From a checkpoint of a small class-conditioned image flow-matching model: 13500 steps, trained on made-up waving flags.
Rows from block 2, named by matrix and row number. Rows with one number belong to one channel. Each number is 200 + 40 x the weight over its row's rms, rounded and kept within 0 to 999. All counts start at 0.
# convs0: first 3x3 conv (model.enc.1.0.convs.0.weight, 128x128x3x3), inputs 100-109, a 3x3 kernel for each
# convs1: second 3x3 conv (model.enc.1.0.convs.1.weight, 128x128x3x3, transposed), outputs 100-109, a 3x3 kernel for each
convs0.40,199,194,215,206,209,216,223,227,198,244,235,241,186,188,239,215,159,192,262,253,254,234,233,232,256,249,235,246,235,227,234,277,222,199,250,177,159,164,135,194,199,139,191,182,156,205,220,186,205,208,179,169,191,180,201,198,196,197,193,208,182,194,200,239,182,209,240,150,204,231,173,202,182,195,184,177,230,220,155,212,200,221,212,204,218,224,198,223,219,204
convs0.41,225,212,187,202,154,194,208,200,188,184,188,253,217,188,216,219,198,207,202,279,240,215,245,217,218,260,205,236,194,209,200,224,167,204,176,216,235,204,168,163,239,171,157,164,194,149,149,214,104,122,181,164,155,164,209,222,231,230,181,240,204,257,217,239,176,207,269,226,167,265,182,193,163,231,215,199,239,235,180,194,209,145,134,216,104,130,172,112,113,173
convs0.42,238,205,131,199,221,167,198,196,146,208,211,164,270,247,135,212,212,153,231,198,174,258,171,202,198,169,179,196,167,240,203,146,213,226,198,210,242,195,77,282,236,38,217,208,100,210,146,183,246,187,195,215,162,151,203,207,212,241,254,230,238,220,198,161,149,115,212,199,150,120,108,137,224,239,139,220,202,184,242,242,151,244,235,220,249,214,224,232,190,183
convs0.43,267,245,226,254,230,205,251,223,199,197,163,173,206,195,203,196,211,203,246,198,173,206,175,199,185,198,241,224,223,150,195,188,217,104,160,178,224,109,88,120,104,136,217,122,213,152,209,229,244,224,236,312,227,220,108,144,151,232,216,193,230,195,192,209,235,195,220,240,212,249,244,251,265,198,195,233,151,153,199,141,73,145,158,135,175,182,166,221,193,219
convs0.44,226,168,161,240,201,188,252,226,178,185,229,242,263,146,179,273,185,116,173,162,198,170,203,183,219,182,157,204,227,209,231,176,183,232,183,172,218,140,136,226,131,202,227,197,161,224,228,111,221,206,150,207,194,203,175,188,223,200,222,242,150,188,198,208,170,147,251,178,167,212,243,132,256,209,148,240,219,197,259,253,182,192,181,199,144,157,210,169,258,226
convs0.45,187,219,217,191,212,189,190,217,202,212,235,186,161,194,153,111,201,209,214,215,244,190,209,237,198,199,239,186,88,108,124,38,123,186,206,255,292,284,209,202,245,225,178,201,209,190,199,209,236,224,160,207,219,182,208,262,294,211,275,305,158,179,217,239,281,229,196,257,261,182,189,191,249,356,215,243,357,248,174,349,303,190,223,233,204,230,243,198,187,190
convs0.46,204,214,219,131,169,188,157,184,196,181,185,151,185,209,182,178,190,163,207,211,108,206,243,197,199,210,241,193,121,87,183,142,143,223,185,153,225,164,98,207,186,180,263,204,153,180,179,212,221,158,201,200,177,177,150,162,142,211,154,173,214,198,154,271,281,200,203,261,178,236,303,174,231,245,204,216,212,210,212,202,194,238,241,234,179,224,194,273,312,266
convs0.47,201,172,161,228,202,201,289,273,252,157,115,134,141,100,96,240,266,252,173,168,164,185,151,166,172,127,153,208,208,181,213,197,189,168,163,193,211,225,210,217,248,221,235,190,221,209,192,207,194,132,164,237,119,111,216,221,194,202,175,144,94,125,116,221,100,147,171,132,134,230,217,235,199,149,145,236,194,213,269,194,200,221,191,182,243,220,226,246,221,209
convs0.48,226,187,238,219,183,213,222,186,224,162,165,136,155,191,169,174,179,176,251,216,180,234,224,208,241,233,230,163,188,171,194,221,202,198,156,247,253,294,206,223,242,275,201,186,259,286,245,195,212,222,164,237,263,186,207,175,230,159,160,170,237,209,218,155,214,208,242,171,238,238,170,225,196,192,210,172,200,267,177,234,305,187,193,208,241,248,209,259,241,189
convs0.49,211,220,194,177,205,181,213,286,219,196,170,207,209,201,207,213,184,199,167,115,154,159,161,157,207,202,173,225,249,227,235,201,213,256,55,30,200,188,199,158,181,240,178,146,76,247,234,179,244,195,198,261,151,169,206,248,214,214,189,172,175,214,199,219,172,197,249,189,160,199,103,209,217,197,187,198,119,196,206,168,23,275,253,219,215,207,182,228,234,220
convs0.50,223,218,180,236,207,168,216,215,199,216,199,128,233,261,127,233,248,148,163,154,65,142,163,126,159,166,117,179,154,201,240,172,152,192,170,174,184,82,172,213,151,146,217,144,143,191,226,291,241,192,295,226,227,266,189,187,161,193,162,184,128,177,170,156,231,183,165,303,152,206,282,151,242,205,200,270,190,234,230,174,203,240,204,187,202,225,194,212,217,197
convs0.51,260,242,200,171,158,188,207,179,180,230,225,205,210,250,233,144,139,194,189,159,226,194,191,215,215,212,200,242,247,229,194,218,192,205,185,213,220,131,143,212,255,200,144,133,210,211,213,219,195,190,182,216,232,200,167,213,195,209,178,222,226,182,202,175,158,206,216,189,154,270,131,118,181,184,166,222,233,257,215,160,224,274,248,259,246,237,243,238,273,269
convs0.52,270,231,214,258,243,174,272,242,206,200,190,197,169,124,183,175,119,154,266,240,271,304,215,235,298,257,285,216,198,206,245,210,229,258,233,199,158,211,222,144,90,172,36,0,91,241,180,188,179,216,212,198,239,228,251,209,235,172,221,262,169,232,280,160,207,197,192,201,172,191,164,162,87,118,207,180,182,239,147,169,251,259,199,193,240,206,208,203,196,200
convs0.53,268,231,232,233,217,228,275,230,236,175,212,203,163,202,201,183,222,193,210,261,252,211,234,233,184,223,198,242,218,240,190,238,253,225,224,278,220,175,149,198,175,162,191,205,223,220,230,280,186,207,275,218,225,255,208,224,269,218,217,235,238,203,235,149,194,229,181,194,219,138,203,223,173,188,170,152,178,197,119,182,147,231,207,257,223,213,252,224,214,223
convs0.54,226,215,232,184,95,128,205,145,136,221,243,204,195,219,203,181,203,174,234,169,181,196,199,204,191,187,242,236,226,219,192,139,158,209,216,175,164,175,297,203,291,198,210,258,256,147,187,165,161,144,155,239,159,157,41,85,106,219,153,110,223,190,159,165,172,165,165,165,196,192,227,223,199,122,309,225,231,190,246,260,131,154,157,185,234,227,213,240,202,173
convs0.55,238,218,191,172,78,125,135,70,90,237,227,212,247,273,252,180,173,247,179,151,191,201,193,197,182,188,193,198,187,219,190,210,201,188,176,171,241,155,150,245,250,181,157,162,247,198,235,201,205,192,200,256,267,229,221,271,243,231,201,215,180,190,207,170,183,227,193,266,193,233,27,52,166,143,205,229,200,213,214,150,146,104,77,174,71,82,134,158,103,84
convs0.56,219,240,222,171,176,155,114,148,159,144,163,118,171,238,166,156,228,214,239,213,234,183,162,233,222,210,240,222,159,170,228,152,238,258,162,214,177,205,266,267,289,332,244,231,225,204,208,224,215,233,223,203,180,187,184,194,209,199,209,194,211,196,171,219,170,193,152,130,133,196,184,183,253,172,214,219,160,247,221,161,234,284,254,233,176,144,143,146,144,156
convs0.57,196,213,167,215,200,172,239,210,195,217,224,197,203,220,229,205,208,209,214,152,184,202,184,211,225,223,205,177,81,176,140,153,172,197,148,185,230,152,185,169,107,120,238,214,169,206,190,180,232,194,159,178,161,167,182,218,178,209,179,158,215,205,204,146,157,195,137,186,266,194,230,256,245,64,154,159,117,124,230,159,117,227,221,193,194,172,153,216,202,217
convs0.58,206,175,152,230,186,178,244,214,199,197,213,294,132,99,103,183,196,218,256,197,185,204,210,207,190,153,167,147,129,204,175,150,177,128,157,208,203,258,266,166,214,223,65,171,216,175,234,192,178,210,163,173,179,114,277,284,217,259,247,179,233,218,160,218,177,146,172,179,174,206,268,213,282,260,252,262,271,244,300,246,240,159,184,151,217,222,194,200,203,192
convs0.59,209,183,176,199,184,209,235,234,204,192,203,197,165,229,223,152,195,202,230,245,197,228,188,223,220,205,271,140,169,194,215,161,200,210,190,202,208,270,144,280,285,191,265,243,175,187,173,200,221,202,172,245,203,171,159,190,177,270,232,178,268,229,153,237,211,143,232,183,154,173,133,93,215,280,85,194,222,124,207,200,161,195,187,142,231,194,127,207,172,121
convs0.60,203,203,218,172,186,216,164,164,236,170,184,200,138,172,189,153,174,180,189,195,165,139,206,176,178,262,149,210,201,181,270,215,186,280,255,247,215,222,231,207,217,209,196,225,170,139,204,206,164,161,231,217,184,249,175,210,176,188,216,173,164,195,189,142,172,169,224,270,241,207,229,189,171,172,192,150,193,165,185,223,179,157,175,184,201,209,202,170,189,173
convs0.61,238,142,94,243,179,115,233,168,141,243,206,180,230,133,167,253,171,215,197,222,201,209,210,191,208,223,209,242,222,219,195,210,203,233,210,246,262,271,235,230,276,280,179,141,254,209,145,191,214,165,181,234,168,201,239,198,177,222,213,148,221,239,185,272,177,110,268,159,93,209,122,115,177,205,210,156,215,273,184,214,284,236,169,166,243,168,171,231,180,182
convs0.62,205,199,178,221,206,188,203,191,145,248,238,240,254,270,248,228,255,234,206,213,170,219,253,197,222,229,195,210,212,221,172,184,173,173,155,148,138,169,277,49,118,156,125,129,162,190,199,198,182,175,205,169,203,200,164,152,159,158,145,149,179,162,138,285,190,142,222,117,100,198,148,132,190,156,128,163,146,83,193,180,138,198,202,180,204,202,167,211,179,179
convs0.63,190,221,164,208,226,175,230,253,173,138,144,207,213,187,230,268,285,222,213,214,115,207,199,142,183,221,217,201,218,219,210,209,166,153,202,169,230,194,180,207,108,124,126,41,106,224,176,164,217,188,208,195,229,221,242,246,121,226,236,169,218,222,172,229,196,195,212,176,194,163,155,155,236,225,107,218,199,173,245,197,217,174,169,138,220,226,155,203,196,157
convs0.64,150,205,188,180,200,200,144,205,192,211,199,222,186,186,212,199,146,165,198,214,172,197,219,190,171,196,152,185,148,141,194,172,113,223,219,164,276,261,136,266,217,149,263,272,212,154,196,204,201,194,214,161,169,169,164,188,145,177,199,158,162,166,123,245,206,254,265,206,234,223,248,228,193,255,180,177,236,253,153,249,219,168,187,139,181,191,167,164,177,142
convs0.65,177,205,161,213,222,175,198,206,197,284,265,290,282,258,276,274,265,278,230,181,193,233,172,201,230,210,220,126,83,135,133,106,130,97,115,94,303,210,244,318,243,267,280,278,288,169,184,204,188,198,209,216,210,203,221,197,184,244,217,192,270,238,226,251,232,249,241,194,245,241,256,254,232,215,212,197,213,199,214,254,215,239,221,208,207,192,207,257,226,242
convs0.66,172,149,121,160,157,134,162,153,152,233,264,240,157,141,185,104,113,147,189,181,190,176,190,188,191,205,195,170,189,163,173,161,167,186,171,152,175,222,247,208,206,269,227,238,201,187,180,193,198,211,221,182,193,201,250,198,200,236,185,164,217,200,173,258,252,278,296,181,225,196,153,230,179,192,189,208,195,222,229,210,229,204,187,186,188,187,187,190,199,187
convs0.67,174,221,187,192,241,208,195,227,201,197,229,270,224,237,237,272,243,225,165,180,252,200,195,210,195,188,183,232,273,200,119,86,144,119,97,165,120,222,310,128,135,183,277,174,189,177,265,109,184,237,164,172,212,221,152,174,246,155,211,272,170,225,256,208,198,143,211,149,159,267,233,229,185,193,262,238,142,197,258,157,149,195,224,229,188,212,216,193,210,220
convs0.68,170,247,210,161,240,186,130,219,186,146,217,168,142,215,203,161,211,257,148,262,158,188,249,132,144,200,148,154,192,176,180,178,129,195,193,178,188,256,190,260,235,236,243,276,257,166,198,172,160,222,184,157,216,167,228,165,183,232,176,112,222,204,120,186,180,229,164,167,219,205,161,188,250,293,101,256,269,47,235,339,84,184,203,184,203,210,159,233,231,162
convs0.69,202,202,187,199,186,154,252,228,208,177,171,132,227,219,188,145,150,155,201,183,209,196,193,218,212,200,225,209,227,221,182,98,200,242,213,223,206,219,226,212,234,255,212,210,231,218,222,202,218,206,195,218,205,184,216,212,208,199,208,205,252,241,220,172,228,198,174,254,255,188,213,220,186,161,197,189,176,225,175,167,206,243,233,227,212,186,201,227,220,234
convs0.70,250,220,165,257,231,203,258,236,209,184,205,241,236,225,214,241,253,215,199,202,174,172,204,206,185,220,206,200,144,202,109,105,99,212,207,178,140,113,211,81,96,119,165,204,156,265,245,241,225,201,232,213,223,247,290,220,191,276,184,168,269,260,284,219,149,198,207,177,204,231,242,236,183,214,135,141,168,147,178,208,175,231,189,170,217,183,197,221,205,247
convs0.71,187,179,181,207,171,181,195,188,173,192,225,200,210,220,280,213,216,215,230,185,186,230,195,159,238,214,201,248,261,260,205,173,179,187,225,170,210,238,264,198,131,193,129,180,241,202,221,188,176,201,200,163,187,140,156,193,211,138,212,233,155,209,211,170,201,143,210,246,205,212,183,210,215,154,180,255,181,174,211,171,199,167,157,181,174,206,189,189,197,199
convs0.72,219,149,174,185,165,197,203,204,192,184,193,178,209,171,145,185,196,213,254,196,196,201,156,174,264,227,201,226,179,197,169,149,182,219,173,148,145,141,195,185,215,208,182,178,234,196,227,200,178,292,200,166,226,180,211,189,183,174,179,225,257,225,202,230,240,198,318,172,137,256,145,171,262,170,210,216,243,234,216,205,223,193,202,229,239,216,192,195,199,204
convs0.73,219,215,228,211,198,212,179,208,187,225,247,179,219,194,218,195,184,184,168,259,215,197,214,172,221,179,194,245,180,224,188,223,177,302,220,255,207,208,102,224,235,164,249,176,128,248,188,203,180,181,221,258,272,208,179,243,260,131,135,208,251,230,223,236,209,201,285,221,218,248,232,234,197,270,264,173,202,207,165,218,225,259,225,222,246,176,161,225,216,194
convs0.74,158,232,176,163,242,165,139,216,146,213,113,234,271,178,247,270,163,238,171,206,255,202,133,232,168,169,239,183,157,238,133,163,237,113,188,225,184,149,202,207,173,118,182,162,159,178,186,146,179,183,141,149,216,144,73,138,129,78,176,170,95,214,153,131,167,155,166,194,147,112,153,167,173,202,288,172,228,294,154,191,308,140,198,184,121,207,190,104,200,177
convs0.75,191,214,211,235,248,203,249,252,214,198,252,179,214,285,188,280,283,164,190,163,162,211,221,190,192,251,227,279,227,199,183,154,88,186,201,175,111,206,171,79,163,155,216,189,173,199,209,212,241,200,186,208,193,209,181,160,190,152,133,211,199,192,250,211,184,208,100,142,219,155,216,172,129,159,202,134,222,182,168,217,166,193,174,212,199,183,188,214,200,215
convs0.76,195,200,209,236,192,206,190,192,216,133,228,161,143,260,211,209,295,210,248,184,119,214,169,158,100,145,219,235,204,194,115,108,196,206,221,144,188,221,125,215,164,213,254,234,215,237,258,249,236,225,214,229,218,158,179,200,263,214,192,225,189,210,223,238,243,218,180,188,206,219,233,242,242,245,159,230,172,174,210,231,217,187,227,246,259,260,193,203,143,110
convs0.77,100,139,116,158,179,162,131,133,128,233,246,256,257,270,232,213,231,209,159,192,193,181,174,200,161,157,174,153,163,115,127,159,95,197,151,138,236,204,210,259,151,173,262,239,143,241,223,209,240,217,190,217,203,171,204,207,178,195,203,187,235,198,193,204,166,183,171,159,223,218,233,242,249,266,211,226,245,213,246,256,207,213,226,228,200,183,207,202,163,182
convs1.40,244,242,217,257,281,264,253,293,275,186,189,217,170,221,244,154,170,155,149,123,152,96,110,134,101,104,115,194,186,156,214,193,154,191,220,214,181,157,210,172,152,155,174,174,155,215,215,206,249,254,207,252,232,164,149,183,188,204,195,187,191,180,167,244,206,210,198,208,197,235,205,179,157,166,150,121,190,161,147,209,196,247,238,183,209,209,200,167,186,187
convs1.41,238,176,204,206,101,161,221,179,208,211,221,181,174,169,206,199,186,216,208,183,189,203,175,149,163,182,182,204,214,238,173,197,208,227,201,217,214,202,225,177,202,186,167,189,206,205,239,205,222,207,141,221,163,155,185,214,198,102,0,219,171,134,182,174,175,158,184,180,143,190,200,159,199,249,152,203,222,172,186,241,179,278,116,144,194,81,95,158,96,178
convs1.42,154,257,251,186,187,137,228,213,160,303,242,171,255,155,127,237,207,192,211,208,224,192,135,113,192,133,140,210,225,215,205,200,223,162,228,256,232,213,228,146,133,104,142,199,177,192,146,140,165,174,241,135,179,229,247,220,170,197,125,147,194,181,207,272,226,233,321,233,211,270,248,235,144,182,210,146,157,219,167,117,186,228,219,140,218,245,190,241,229,170
convs1.43,144,149,159,129,97,128,175,142,171,207,200,211,198,201,190,219,234,205,209,208,230,203,178,184,237,210,221,240,269,250,217,233,219,263,258,252,142,136,223,126,102,171,156,87,136,152,149,200,149,83,67,120,86,99,260,264,239,227,203,253,144,191,172,204,185,204,211,220,228,215,245,247,190,167,175,207,238,212,111,187,275,214,180,166,210,207,173,246,236,197
convs1.44,184,153,175,240,219,193,231,247,244,229,231,128,173,285,206,89,182,224,202,189,178,189,225,212,193,270,238,213,236,230,213,231,236,230,260,301,177,211,195,112,215,234,121,193,231,179,165,165,181,125,194,210,183,189,159,194,266,219,178,240,193,215,227,251,155,173,280,204,160,188,223,229,115,124,128,145,191,151,104,183,165,75,155,183,104,164,128,196,251,211
convs1.45,129,75,91,179,158,220,236,171,185,199,175,180,215,202,183,198,180,164,188,151,217,175,179,194,182,185,182,228,287,283,230,304,273,198,318,293,111,157,176,164,204,224,228,227,190,187,198,163,198,208,240,231,184,243,120,160,229,107,182,193,129,180,172,222,173,195,211,166,145,196,142,187,179,149,152,138,143,207,134,129,204,202,149,164,179,155,157,120,129,164
convs1.46,246,252,280,196,224,236,147,152,118,201,158,194,210,195,234,221,159,201,187,212,174,176,221,209,204,200,213,236,216,303,192,212,274,267,265,280,168,174,165,166,215,201,226,249,160,232,263,249,236,205,230,244,233,224,259,227,198,238,209,188,204,199,258,111,170,227,175,209,198,249,279,229,103,126,225,103,104,238,161,116,216,112,149,134,182,198,182,194,194,235
convs1.47,154,173,164,161,173,145,207,233,180,221,175,223,156,78,154,181,113,271,206,201,175,246,243,183,204,217,210,230,203,206,229,209,215,201,215,248,216,204,208,206,188,160,195,196,207,196,124,105,134,11,56,143,119,190,257,292,270,215,165,222,250,226,158,208,169,198,197,198,225,203,231,275,188,194,188,183,200,197,199,233,221,156,145,147,155,174,146,221,222,189
convs1.48,193,155,96,204,176,94,197,183,154,203,171,181,198,157,234,170,139,269,235,201,213,185,173,216,204,221,222,299,199,263,204,188,256,250,228,219,208,169,197,194,111,206,205,96,132,258,187,182,211,178,158,251,137,122,218,194,216,191,168,206,177,152,246,220,211,180,211,210,146,242,198,159,155,286,193,158,240,186,140,247,206,159,146,152,159,114,134,204,202,188
convs1.49,220,256,148,193,240,139,174,254,199,201,186,195,192,171,201,209,213,200,177,97,176,301,228,238,202,181,199,245,260,232,211,238,219,229,240,216,204,188,228,233,202,218,191,221,222,167,230,225,221,194,139,194,200,172,288,239,187,191,176,184,217,200,189,245,145,221,153,173,218,195,205,213,139,195,245,134,187,233,185,175,230,198,184,189,182,228,205,216,242,172
convs1.50,208,114,202,140,0,166,206,137,232,237,218,242,196,157,238,174,160,221,201,195,267,234,239,218,212,191,230,225,205,223,209,154,205,228,197,234,210,205,217,212,216,179,158,189,215,179,172,230,198,145,158,225,73,146,156,183,204,12,91,284,80,109,226,228,115,164,162,116,192,183,110,165,256,230,136,243,215,145,215,228,169,174,169,221,154,194,231,207,162,157
convs1.51,115,55,132,105,32,115,234,200,271,205,194,196,197,167,219,197,194,201,264,222,135,227,227,192,185,197,211,217,190,173,192,198,206,242,231,227,222,209,193,185,208,167,206,207,217,177,153,169,189,69,72,203,107,208,216,226,209,207,126,236,212,208,193,127,166,213,211,225,202,214,263,223,161,197,202,141,250,233,169,209,204,116,163,226,183,165,190,208,193,133
convs1.52,163,163,159,200,191,170,163,171,158,182,154,197,205,213,214,228,258,252,139,158,123,110,114,72,122,142,146,227,146,191,281,199,192,209,200,168,196,101,31,278,180,55,194,194,100,157,182,170,140,223,162,170,223,174,155,246,224,129,141,167,164,151,165,237,205,215,225,216,255,231,233,268,270,90,132,304,134,163,255,114,100,201,162,157,215,189,196,167,165,203
convs1.53,143,122,87,160,155,131,159,129,107,247,261,226,220,204,204,230,227,198,197,167,208,136,122,189,154,160,212,279,206,231,271,221,205,288,236,258,209,196,213,217,211,212,217,254,245,232,239,222,216,213,186,200,213,157,223,220,255,185,206,245,135,169,223,295,258,262,232,213,243,273,239,243,252,271,229,250,250,260,240,251,299,194,108,110,136,106,153,146,149,189
convs1.54,190,200,184,159,177,195,192,212,222,197,222,221,182,203,185,216,220,179,177,199,202,138,158,170,184,167,185,191,167,150,209,232,186,190,194,213,202,205,229,140,223,205,268,226,165,207,212,204,280,211,185,185,201,195,216,201,193,189,193,235,182,196,196,215,224,244,216,204,162,223,242,205,133,198,219,134,145,264,225,177,218,238,213,192,171,154,172,210,194,227
convs1.55,126,16,94,156,121,210,220,226,250,232,146,157,185,128,150,146,178,187,163,201,181,198,222,228,191,197,173,186,208,216,219,216,213,213,181,224,210,208,220,199,184,186,181,205,221,171,159,148,195,115,135,211,169,181,261,220,196,134,115,241,206,216,198,253,230,228,202,187,198,227,260,195,202,218,202,155,201,252,175,215,223,284,248,205,220,280,256,175,230,272
convs1.56,230,265,295,212,241,279,186,210,244,196,196,200,284,288,265,313,301,258,200,211,215,192,186,173,183,179,169,200,213,208,234,235,233,194,218,214,177,180,198,199,166,167,232,244,218,141,140,181,183,189,217,233,244,258,185,169,119,180,161,122,210,194,161,207,231,249,268,280,288,229,250,257,108,155,200,167,205,216,172,197,179,192,214,214,192,198,175,193,166,139
convs1.57,222,234,219,243,263,234,180,208,193,236,239,192,203,242,205,196,234,205,220,169,205,231,197,242,240,200,147,197,240,244,200,227,202,186,208,182,126,137,113,111,137,144,154,166,117,167,212,195,239,230,248,206,191,222,119,114,145,217,197,178,181,131,149,86,63,102,174,197,178,184,195,174,154,106,128,223,215,231,186,250,227,197,220,193,234,242,219,217,228,182
convs1.58,236,232,222,256,238,225,227,238,201,196,171,175,177,155,162,204,177,167,186,183,166,198,191,175,170,161,129,209,228,209,215,239,217,202,229,176,209,196,206,229,226,226,153,134,175,201,203,169,230,212,265,254,221,265,175,180,177,233,200,225,265,196,231,210,259,192,154,156,101,151,176,141,82,137,200,165,206,198,115,171,133,204,254,225,186,218,183,217,265,223
convs1.59,190,186,190,130,182,202,136,250,224,195,203,224,200,198,210,191,176,216,212,260,229,231,219,165,232,204,201,197,145,132,144,174,245,184,243,244,196,239,182,82,165,158,221,254,248,226,244,162,219,216,197,191,277,268,210,150,133,214,137,176,200,182,229,251,226,201,224,214,170,222,218,212,33,242,230,179,212,212,192,136,274,105,224,164,196,223,114,244,215,174
convs1.60,195,220,218,208,226,224,193,195,182,254,242,248,223,194,189,186,178,162,228,211,229,198,165,208,212,174,191,193,222,217,259,284,256,207,187,178,201,139,158,173,161,192,187,190,193,161,171,225,189,183,215,212,174,188,142,153,199,191,216,237,229,214,247,207,179,203,226,199,195,212,189,185,129,249,140,192,319,230,188,348,292,182,188,187,153,182,221,183,222,251
convs1.61,205,228,210,221,232,196,200,237,213,267,175,146,177,170,167,114,183,220,201,227,159,217,193,136,183,203,135,229,193,186,173,138,166,186,168,161,232,296,151,163,218,150,155,237,198,227,188,192,221,186,223,187,166,245,234,195,174,198,187,207,207,249,213,300,236,215,284,247,228,230,204,237,154,182,130,200,223,210,159,189,197,165,221,212,201,261,185,230,252,190
convs1.62,201,197,172,205,215,188,200,213,201,208,187,179,208,197,190,230,225,225,177,119,123,141,73,148,214,142,195,218,180,227,221,179,184,228,198,185,211,98,176,220,28,114,249,174,172,177,212,215,125,197,207,162,201,194,221,185,215,249,231,203,190,210,180,184,192,246,181,182,240,112,171,202,216,177,204,231,201,279,192,164,259,204,222,200,259,227,178,213,183,160
convs1.63,234,286,209,187,249,182,180,304,215,163,182,115,238,246,206,209,222,180,186,205,263,209,226,193,232,151,94,245,228,220,179,173,155,150,196,188,241,231,258,244,186,128,237,199,150,147,217,177,178,209,155,192,249,199,134,162,161,202,170,190,243,158,185,141,150,178,214,174,145,271,194,156,146,162,223,197,218,161,281,213,135,253,239,159,206,197,140,258,237,236
convs1.64,196,165,154,184,164,138,178,178,170,194,195,247,185,181,219,179,153,179,174,199,200,205,208,235,222,203,210,185,218,200,176,174,170,243,220,209,227,304,192,176,269,178,158,246,144,222,190,169,188,158,172,144,166,215,137,165,122,205,232,173,156,183,152,84,115,121,171,203,187,163,215,191,174,185,234,196,172,259,165,161,229,196,218,153,205,247,189,238,285,221
convs1.65,192,196,196,152,171,187,189,195,203,310,310,290,274,267,263,241,237,196,233,231,211,210,224,216,208,218,198,259,276,244,246,230,239,215,222,252,177,193,172,181,174,156,159,197,172,203,232,234,184,174,204,220,238,218,137,154,104,218,230,168,275,271,199,192,185,159,216,228,181,207,192,149,139,153,186,139,146,195,153,155,211,163,182,183,205,219,205,191,191,167
convs1.66,258,249,244,201,180,185,185,166,212,201,181,208,232,191,206,271,229,250,210,163,119,191,111,71,226,232,220,197,190,206,180,163,192,177,162,184,216,193,178,214,167,171,228,187,189,113,126,180,196,226,223,253,242,197,195,177,150,247,218,154,213,211,202,152,169,236,124,148,225,184,194,225,177,182,196,172,191,183,174,173,174,206,207,210,202,214,220,198,222,209
convs1.67,167,192,178,175,152,172,146,158,187,229,229,168,165,181,139,150,193,172,260,157,198,220,214,214,186,179,211,231,225,268,228,239,273,238,263,274,159,160,201,250,238,196,190,163,154,161,177,242,219,229,239,259,158,194,226,167,206,165,145,191,125,173,173,172,194,202,179,220,234,157,210,238,370,207,162,244,181,196,165,243,286,208,188,204,213,184,168,194,150,142
convs1.68,153,200,142,145,202,181,186,187,141,177,183,210,223,198,246,214,187,198,270,223,263,292,274,278,301,251,171,163,199,192,117,249,210,202,291,224,170,223,246,112,191,227,180,190,189,232,165,222,188,158,208,191,216,207,276,193,168,248,239,177,166,211,176,209,209,224,233,160,197,240,142,175,305,273,161,210,190,192,194,142,174,197,177,160,279,214,236,173,187,269
convs1.69,153,168,145,230,231,193,235,245,184,204,214,200,252,275,265,167,159,191,182,190,162,201,155,118,142,156,158,221,214,221,246,169,200,206,189,190,201,191,228,272,137,124,286,226,165,236,209,203,200,201,204,182,193,164,225,222,198,144,138,181,190,177,214,166,162,191,199,193,203,176,195,212,210,216,207,242,193,205,216,167,192,198,183,155,205,207,166,200,187,181
convs1.70,192,188,180,194,212,191,167,145,105,217,273,248,225,225,212,271,244,173,170,204,195,172,220,258,161,206,199,240,247,248,257,234,215,258,212,239,190,190,221,227,201,243,219,196,193,136,154,142,195,224,221,189,205,212,181,182,175,214,223,194,261,253,211,150,185,239,196,198,239,236,219,227,159,188,263,177,204,245,164,188,174,248,215,200,235,194,157,235,154,77
convs1.71,141,176,161,208,228,216,216,213,193,146,159,134,168,186,190,125,122,123,143,137,119,96,120,67,122,147,99,237,194,189,204,163,167,226,210,228,252,198,141,223,158,105,273,239,167,182,225,159,197,209,175,197,211,173,197,226,239,145,179,163,146,181,212,164,202,206,166,219,212,176,196,183,220,211,139,215,246,176,240,249,182,204,225,182,206,215,192,218,260,235
convs1.72,254,249,223,224,233,201,186,200,226,205,167,196,205,192,220,236,212,202,189,154,171,197,139,190,177,201,234,181,190,168,172,190,164,169,162,154,192,172,230,194,207,235,187,194,244,253,242,227,227,283,231,210,246,237,183,184,176,244,208,197,209,207,219,179,184,212,208,210,238,168,189,220,203,222,213,188,218,208,167,232,243,158,191,199,143,185,249,193,223,217
convs1.73,182,207,209,168,227,200,173,182,184,211,214,148,244,235,202,200,199,222,185,232,204,168,168,187,127,196,166,226,239,192,184,313,224,207,270,205,146,301,153,153,168,215,204,203,255,231,129,160,254,173,225,246,219,118,158,68,172,188,265,235,156,182,230,231,181,149,286,250,181,223,228,205,219,299,209,230,230,214,163,134,230,153,246,148,192,184,143,104,124,164
convs1.74,181,210,201,193,199,208,171,219,239,222,139,144,239,162,180,250,160,192,199,192,135,226,190,211,180,146,192,214,162,223,228,170,215,252,245,214,150,230,159,177,251,209,150,245,176,125,165,159,129,197,160,140,170,205,150,197,233,199,202,224,158,200,210,133,152,197,160,157,177,128,139,157,310,112,139,325,122,154,261,70,110,229,193,207,206,182,224,149,152,177
convs1.75,215,218,227,230,228,196,148,210,153,220,217,185,222,271,215,229,239,218,91,150,199,97,160,193,119,164,149,204,254,146,269,248,129,249,248,179,209,238,272,262,222,202,218,176,169,191,241,208,223,185,257,198,142,182,181,188,245,199,185,205,186,161,210,177,194,198,223,255,251,248,240,241,112,104,145,178,158,229,234,242,245,235,223,202,233,198,207,184,159,188
convs1.76,204,203,162,253,232,165,195,184,117,183,153,183,215,186,162,210,213,154,121,229,231,155,227,167,206,196,106,172,239,203,182,257,242,159,267,290,166,219,179,224,189,186,184,178,203,205,196,142,198,236,189,147,197,192,171,152,189,229,183,175,178,175,234,267,212,225,249,207,207,201,166,166,115,274,230,179,261,182,223,175,163,234,301,182,210,216,156,151,209,240
convs1.77,216,252,241,160,221,225,189,215,247,196,244,249,200,211,199,242,231,188,126,169,167,167,198,192,151,141,109,176,153,160,194,166,194,226,185,218,215,232,191,159,202,215,191,205,183,267,179,144,219,168,205,216,206,199,159,167,141,245,262,172,157,176,184,178,234,194,239,269,210,179,193,160,198,151,178,213,170,196,200,98,141,244,280,193,261,225,178,215,176,159